python train.py --model="image classifier" --norm="layernorm_no_bias" --mlp_ratio=2 --width=256 --optimizer="adamw" --ema_decay=0.995
Rows from block 2, named by matrix and row number. Rows with one number belong to one neuron. Each number is 500 + 50 x the weight over its row's rms, rounded and kept within 0 to 999. All counts start at 0. Numbers have three digits each. After the name is the row's rms in percent of the matrix's.
# u: gMLP up (value half) (model.blocks.2.mixer.u.weight, 256x256), inputs 128-255
# v: gMLP up (gate half) (model.blocks.2.mixer.v.weight, 256x256), inputs 128-255
# out: gMLP down (model.blocks.2.mixer.out.weight, 256x256, transposed), outputs 128-255
u.28 109:500383583633500509480500500442492443500605500500562345500500494530513546500500500570500446423500547366543500439555500463555429584414500596420534500502500522432582610386498536500500463604500577500500445496454500452365500467498478500500500528451590500500500492588531500487500500495500552477500496500500490500500500500552549513500500500518500500538627500529522500540584428629388500500500
v.28 089:500500500583500500574500500527461557475500401500500482500500500402500500500607513381645500657355500500500500501432500621529500500543490500513615579500527500500500500500536531529497500500500500500500523512500500500581500500500500500500500500536539437500495500442464397500522530500585470500558500504500500501525500436497500500426530582500500500500500433477471500500314500500471416500500
out.28 117:500385404547500500500472454626555500471500500551500578436504500518500500499434500446525500500593500500500425500475500553393506378594500448560542500541500500536500500558500477555500551479500508500597561536500500500604531529341500491426500538500500483614451606490455390575695535500500583500500500513449478557465475500423519528476451500584521514420488547500500462500543500500500540500500
u.29 100:451594553500500555464564500626500583500535620470500504500500500590451461500584464581500518500480487500500500407496640500422500426514500457500689500500458570496418400473500623500364549449517500566500500500571500403500500543500500500515500538418411464500500500500362600500500500500500500562562500565500500563439500389500484500500500460500500621500500500436523568500500500500500569500555
v.29 105:503586500563604500553500500620500500570496336481433442549621555500450356500631506507603500500484500488609525449401500500500480509563500500529500500407500579500500456500500500500500500324418587500500500500519500500500497500636500446518535500500447483529500500500500500513452419618490500508520500611500526514374533542500508500500500435500505500500500482470500500516500397500500496543491
out.29 101:500500500513513500602530500500500560500553501500578450500513412500500500560482503473447442500500455500500500500522500500500549500517500500500500558374591500500482472468540462381490500500500500572356500500508500496514500500500500516344500500427500500500500435411500545476703590500473455582500553408584500500500569684500500500500523500500580500484500500411500500500406500500572491500519
u.30 115:576393500422491500422366386511500452500500500500500500581500446500489500502405447500500364495500586539550521435478500500526338500500500500494500606588519500500457566492500500500500500500500500500500500564418500507428500498500500500500393532500500385500573500500500500500500604555594500326500500439500475569405500500500500547500576500500500416500500500563500500585500500536525500447609
v.30 084:500515500475494442421500500500587500500500500500500500481479500500500507500386500500631500500500500500500500582500412448466618500500584500500500500500409500523500500451500581500500500500490513468567428500500500500500500500432431385500622532510500519500500504516500500455500500500495605524595500500500500442441500464575442500475500500535500500500500500500500500411500509500617401370352
out.30 114:549486500575500500544390538500500613500500495473483527500537500510373560645541466370529354698432406483474413500500500500500466466569548500563500500448514600556532500500500442470500500500500421500525433546500495460486500500524471494500605473500498500500500553462538500401500500500534500500500516493538500500500632500500500500500500500500527394500573422500457474500500500529480620458537
u.31 098:500500500500500500572524454484577500500418480569512500489561518500625500500444500603500378500500500500500500463500456500414500500500500500651518500500467445500520500527500500456500504504638313471586500441440500473492500500501500500500500500500517500479500500513539500514626494403500500627500500458500500614500500495500375500500500500500340543500441500440647500500500441449535549500502
v.31 105:427551432538500404502459500475500500495500410500500500507417500485500397500456500496465495379500552405500500510500461500595500471354500500577500500456500509500506585585500420500500500372500500500500549500490470500581544543500590500411500500500500585500500500500500559500497500500500432500500403500486500500654500500449507500500602500478500500561500500500500500504487500402500536500424
out.31 089:668468605500500514383500500500585458447500500500470500500382500458545655448455364500500500494500477469500507500500488500471500500500577470547510500504500520449500500484610568454455553500500522581500507557504536500545577500536500500419500500500500437500500456500500513453500500618478500566489499500500636500631448604500500504500500500500500500500500565435459550500500583444500478500387
u.32 090:472500500388562471500500500537517500472500500500500471513479500533500500500500500500500500547557500500626392500500442492500413500500500369500447500540500546500571423550513500494455500509500500500500520500500579500415471500500378500500500411596500500550483591595501500500500559500600498500500353571500442664485522500500556511500500560497527500500500500489633428500524500515548500411500
v.32 096:500500480500500412500448413500615500504500500500500356500500481581509506603500517500500500500500500500500500563500500390519540500500500500500500500500404500500439512689500511500500588500500500500564500500493500500650519500500500500500500556619500466500524500395500545500500500529500403462500500605500395500611500500411454603500483500550500516500473502412500491500587500500630500546500
out.32 098:560500542500500564395500503500455500500537654383530500500490500424423492500601478611500489530551500444500516482384456460500500500500581560500500500500415519486505614500500545429500500513574440571500404500527500500382526549506500500500500439500500500672500549500500500500500460500371500500505607625501500500500500500500500511525500469500592531500518500500355500505419500500502587500483
u.33 094:537435522500546500534532500590500449500500500500546500500500500559500480500500500337500348541528542612500406635588579500496500500581540527500519500500500500500500419500381465500500500500500500557588500481500524500679594500500558500500582555500500511513500494500500468500500500544586516509540500590500500500500500500500365547343403500424500500500500500500539500459500500432500500500500
v.33 115:470500403418567569500500409644500500515482523529500500472439500500500500611500471468544467454500500500500466525552500479500560405500500500556475542500521370493420487561359500526500500500461412500595522569500524559500479363500500562437500500604468531500411536521473456597685500500465500500500500500500565500500471500496500500500535474544537500544389539539417545500500566421463487500511
out.33 095:598500500500440520500550450500368432500500500661500564500500594500500558524460500507541500530435500500490500500489410500546500472500434470524500551500549500542465500564500484500500500500494500326546500500495500611500575364437516500405428500500504406500470492508503500526597434429414500546500500500497540488500500500500500615594500500594500495500500589487500500548500547593500500580450
u.34 123:491539481503434573500491500500486500500500500500500500500407444529500500450370444500614500476500500500383558452500500500511443500450500493479500500500500372638427527513500500641481500488500401575463565500459578494574552369397516430617500500580500500500500451428479500534500558560500500500362500451500402419559444500365446548517541500507500500500500500500500504500504489430516496500502
v.34 095:500561500497500520572478500499500631500506500506500623546491500500443500455500500572513469500519500595558419500500563500459500473500422618500500500541500472500500500500599500500504477555410571500500500500335468500670559500500500628500500500500500500634500500529500500535500500500500500500500500515500500500500500500500500505412500506519563323472429466500500500500500485683500500500484
out.34 122:500550500587519547500500500499599500409500500500500500549500500424500500500529548500431553413500559500495591538474495494500500564500549556439437460377500500500500500500625398500500500554500474411458500500492529478441500500500397535500500601515527500500509500443432500406518500500599527500488500464500500500500532500500516546566611541533351500409613500500499500584500528539520421500500
u.35 104:542500494500412549500500440500500390382577455500500396473485500500500575500500500506543436500469626478500500500512514465500500571500546408548459662567475506500500500461506500464500500500517579623500413542500500445500591485500500500500495569448544423451458500651548579500500455500500463511514500414500500500500471645474460461588500500500350470500500558479500500537500591553453386452500
v.35 107:500500500500379500559500500505550500556500500585500500500551500509500493532500500500427522500583491501500424500592527491676565450500500431500500500500433500354500500510500500547435500500500586394549488500500429422500460500500561500556500500500494500500559500500558449428500469486449500500466469523500500564500542500500500500500500361500565359500500453500500446367500500459529500530617
out.35 103:510552500500518420500419500500500500500558325500538514557500500418561500500569500550500500500500499440500500500364500500475488446500500500500500669395421500500500573587500523566500522532515500500500500646493500347464428489560471418500500500500485532500500593477500380475622500538500505500501500576500460484483500500492400589464475500500547521613500500508480566447500500500500494439500
u.36 087:416500500555580500500500500591500500500500500560500469500511609561475575500516546500460500461500539385471450500500500500500351507420598403585426500500500513533472500500500605438500500599629553500500500500511439476411545500500556500500500500497500500556611500500500511500500500472500500500500500503558500500570500500464500450500456500500424500417500691458599500534617551500500500484500
v.36 091:581582500598500500500503544424530419456453449558500500506500500500503449500500604428429500463500478469500500526500401500500500503510500436408553500435598500500444505500500600413421456500500649444347606509500468469449463470583500500500600440500500500500492460500500500500505500418500505500500500331500500589438448500500500500500539613500500497471492500500409500500333500425469443365521
out.36 080:500503496568500500497569500500532430672480544500532555397500559500500503500500500500500500500500500500360500500500500574500500441495500500500500642500500386515500518500449533500500500500556412500420507432500462611500500500500500507471500561504420500468445500491478500451500445500534500587500500516470582475397579500581500500506500539549574500436562480528546500500500500478500477537526
u.37 097:500481512496500500438435489500518541500500500500582409500500498500500461500580468500500500588500612510500500542500547500500500500500500432422500500557347500500500557500488606500500500417500500500500534494422500500519500500500496483500573540500350500500538524500404500552500500422500500464500519377499269500489500500594500500500500500587500444531500543500500560316500500500468564614488
v.37 088:349500500500500475500489500511473567500484500500573500500392500494483529500500337500500431517500500522458500603454500500564617500500633401500500556500585387515500500604557500500541500554500429520500500527500500500395464500504500501500500621465573521500651500500500547559500522500500500500582500439500500438589547500500500409608500500520500500545500631426525538500438500560500427565500
out.37 090:576500500500458500539429500500671435500498488500500459500500399563500666500500500446500500500500500500461528604500554500508500500500500550538350500473500500500500500500490381500500578567426451500500383552383535500596381599384500660500500500500554500577471397500443571500570500500500500471384500500525500615500500500523485500500500488610505500447500519459500548494500500500500500463500
u.38 113:500525500515500500470500437426500500438439500500483437605500406500630500500454500432404500500500445558500548487500500404615500500500478500445509589500500500500500397448500483470497500500608500585392421592459500430500470505406472500500461536454500539479506507530475500500500500574670500357553498455438500454499553500406500500558500500500430500374500511575500500500524500565500500421572
v.38 110:474557568564475500560500500531622500511500391500500609528633526425476583596500577500534469421486500500500500500473500500472480500500500500564500500500396603567500500531456500500500513375500500469560447500500500576484390415520478466385500500514462500500561500601495500500460500500492444485549435478500612488456578500500484617500400567500587500500500557500594624500500587569500513387558
out.38 112:500500515500500647724500500556481506500490500500500570427500500493500500509500512506500439500500467500479409500500500543500500420525393467500500500500497500546500465500381500500500500500500500500591500625461469500500500500572500500505500550500500500461500585500500500500638500467500500434500500472534402530492500500500500532371437500399500500469500550500466438500500442577500500500569
u.39 096:500500392515421408561574500626500500500500500500514500402442500457500500411465500414402500500500554475625436500500594578470500500598453500378500451565500563500535500500500500582536415500500369508613500411505500688543500548500517500500453528500500500500429515431461424588623379500500485500476500476500474559500426500312500500434500500527500500632500516500500500485500500546500500500500
v.39 100:500536500500500571501500502456554395500495383500500504609500500500340455500479500500506412440524500500451394500500464500509563500475500351473500500420500509568489451500360450500500500394500646517500566537500500462500465424483500500566494495448428562500538500587500587500594509500500500500492500500500500500500423500500503500500329549500505533500500505538515500389500500463553500490604
out.39 099:397512500598500500590518549500583500523500561647500563470500600500500500500500559500500403500500500500500522454512500500500500500460525500500500500484545425500500601500489545434500552500500500368486377500381500368488500517484500500500500567500510505500500500500449500500561500422446500500500500504500478500496500500364500500560500397500563500500356490632500485500542531345450500500500
u.40 099:500500497531496500476509415500500500500420342594500540468500500450500564509565500416500500455500665500473500583603454443500500585514460398500500602500500491561500500410500500500488500500500500460500539500500500485500500413604467500532647551500542377324500500507483500544589500500601500500563500500500478500503500500500475500509500500508500500500449500467500633500562500500416447585500
v.40 110:495500500493481500591477500456500568500499500532493553564500500500500500493528500541448500500500505500500500499612500500500500500500500516500500634557610510500383500510351549557500407500391726500500513592500603500525587500523500500486499500500500500584432500494586500469500559555500500531430536464435500580500500542500409574588500412500500396500500560500558587500398500570464500509500
out.40 099:500551348500383429539500456500529461482544626500500444500444500490652460500406469500500515500426580420500681500500500514510508548532488562473500471500500527516500484500465500500500500500500422500500493500500500541500590649500590500496418460500556500500442500438500402500518483518559455558500535500466500500515432565500500488561500500500500500513500502518500500386457500500500500543500
u.41 111:500385500500500394500435465500532500500553500449500500500479500500522500500544500500603450454500500383443558739500530500527500497378500500500500573500500562495455638500500427500421500581487442500500557500500500500500500500506476480489608556500574385391402500500608500444523521443500500500500500500500500548500500500500422489500500500500500424490584508500545500500460464500500415500500
v.41 090:619500500544535500500542412423500500538492619500595500416440394625518503500563608500453518443500500406570480488500442397626500500535500449500591500500519500500500500500500500500516513500555513500619500473500500500474572604500410500585500458500523500468500436500506500500500429500557500460500500500500500441500500500409492500534500363491432474500591569500461500440500499434500500574433
out.41 099:496464456500435500580451502500499500500500500552500464500500507500500441500438500534345456463500438500500559350500444500500500500500500500500500432559500388500537492554500364500500381428500500454447476610386500500500502500456500500571500542578553500500482500487500500500530562500443630500500523500500500600529500500429456505500567461500500500500500387500500383568493404578500500507565
u.44 090:579461500500544500500561576569500500542501528554443566500577538485419502562585482453551500562607447611479453500500500560500595459548454484500563500415589468500500500500500424595507500500417500500500439500565475542500564500515500606432420463513461537563500375500500452479498500500428444552500500563434561478523544500582553583500500453562500422529469500529500425579424500411413467441547
v.44 080:500500500552553500431548573463500448500500500500492583500500500401500500513435527500458532500582500554500500500482356500500505500608500544409389500434561500500502500622500465500568500500506500460500393500500500500500420572500544560386500406500530560454569453500500428500562545500500486559587554444500490571500561500521500555589500500500506500494479500500463505500465500444527596409500
out.44 095:500511500604500500449500427500557500500492494500546500439430473500500447473480500604500510470500500535500564500581473500500500500594547513600380473481433548500500448515450406438500500464563558500551446550429500486596397582524500436500519521564466500563500545459429484554574500531558500470623500436560438563554414500500500450604447500500511443377530549461500414491532500500569542492500
u.45 100:521567503430342520500500500500500566500500616583616433483497465500517500500500478568462505531500500500500500502503500500500478401559500500500500411669500691500500500500500500500460500385541301500500382482500463514500414500436500500500528500361500437500483529500500500535434474387535500550500500500500500510500500458552376503500500408477461500478587500500500541500500567500500519448535
v.45 094:500500413500500463500500500480500500472426500466401500417500500500621500456500508463500500500376557500524500511500500460500500500500500500500500500500500498577501412500500488397500407500500494511500555535500548594500449500514449500500500385500500500398593439500461500505500500500500500500500510500500500490500500500573441500575500500500500500538388573335500377500432500500360450500500
out.45 095:531500532417586608500500513560590501516500427606518500500500500500500500487536459457599559540500500500337500438416677421500500500368500557500500500411499500619485500500500519566500416450546500522507500577500500460500457469426500500482547495413500500500500350500515484500500360500500500500445569414472500500501500500500528459500500500500476493513510617500500500500420428500500578500500